{"model": "spectrogram diffusion model", "win_length": 400, "arch": "unet", "cond_dim": 192, "activation": "silu", "beta2": 0.95, "shampoo_beta": 0.95, "precondition_frequency": 32, "batch_size": 64, "final_lr_fraction": 0, "warmup_steps": 250}
Rows from block 2 of a small spectrogram diffusion model, named by matrix and row number. Rows with one number belong to one channel. Each number is 500 + 40 x the weight over its row's rms, rounded and kept within 0 to 999. All counts start at 0. Numbers have three digits each.
After each channel's rows are labels from the 100 clips, of 14976 (inputs lightly noised), where the channel reaches its highest value: "responds to" is what is common among them. Only what is clearly more common there than usual is listed. The data: struck, bounced, scraped and rolled objects made by modal synthesis. In brackets: how many of the 100.
# convs0: first 3x3 conv (model.enc.0.2.convs.0.weight, 48x48x3x3, standardized in use, each kernel summed), inputs 0-47
# convs1: second 3x3 conv (model.enc.0.2.convs.1.weight, 48x48x3x3, standardized in use, transposed, each kernel summed), outputs 0-47

convs0.5:475525462498476454498449546497485580545495492478529509490467500485500455420596472480532529564542544487549566570504529442439495449527465463524518
convs1.5:498481428547468461483532503535504489504525464493576546501533494538512527645514557488488520466514542524502521458562519516537523504483510531424424
responds to: large (69); scraping (53)

convs0.16:428446529544499578496541552450483460492541463422569537482488487550572502547528534520505503473554529526491545509496528482443476484529548510541428
convs1.16:501528484467536513485565547495455481545543465416511491530505517509538546528561478533563488538522487586495460449558486502530573435519495542451435
responds to: large (78); scraping (53); clipping (38); text has "clipped" (38)

convs0.7:471467485466480434505469520513549623495415525497446497503533505492569502460576496516495465497477523375514515501473522465533493515479465519465498
convs1.7:553475427572518482516444499531529516538443446518547509487486542537492443580523458495512558480519495567528494491419510518580466560489522526504546
responds to: large (80); reverberation (57); text has "room" (57); text has "reverberant" (57)

convs0.32:510499552460581457500535475471500464538504513509475489508512493449484425537440551484537537503571526498501567548512421574497473466464443519551432
convs1.32:501469488514516485467478539543464512541497387497514485464415490562474594529497487510603498531489484485525456493493583462481488554478556498484485
responds to: closed tube (30)

convs0.39:534553485499422424493527484466488471490536527516529463493528518575460514520507527475533431544459395496509506490476539488517578429467543542545459
convs1.39:502436476475511495496377535435479457551495476536466487440478481428495482527520545490548523509481516566542516568521531484491461475493463566549449
responds to: hard striker (84); steel-like damping (66)

convs0.45:516550548519453505488506465544514428458446557550513524564562455429491490468502457522479486498475460552570502503461551454410505524485476445534512
convs1.45:535460510490518455479551477537516515495430497530525416450380548488468509583489506486540492469540479471485482471470552550508474568473560513512542
responds to: membrane (60); steel-like damping (39); material: glass (37)

convs0.25:500510479533494573464481571508565573446480516552464541529496456474465549464519474512486487558458563449521490407536513447484533447505509468459546
convs1.25:470470526546490534436540519542549564464551436461506502429518416472507503493468528532506487508483533521482450520490526500545618558483459524520451
responds to: one hit (58)

convs0.18:511512499485487447537540447495448523498493506510516477498512533532510507501479526439530518523443470415542572539499497511504485404382558572530463
convs1.18:488476487591455412504494514491491451456432480490555424518483466485499485504536514462489474466498491457509493503416581483556460473491464441468571
responds to: one hit (57); ceramic-like damping (44)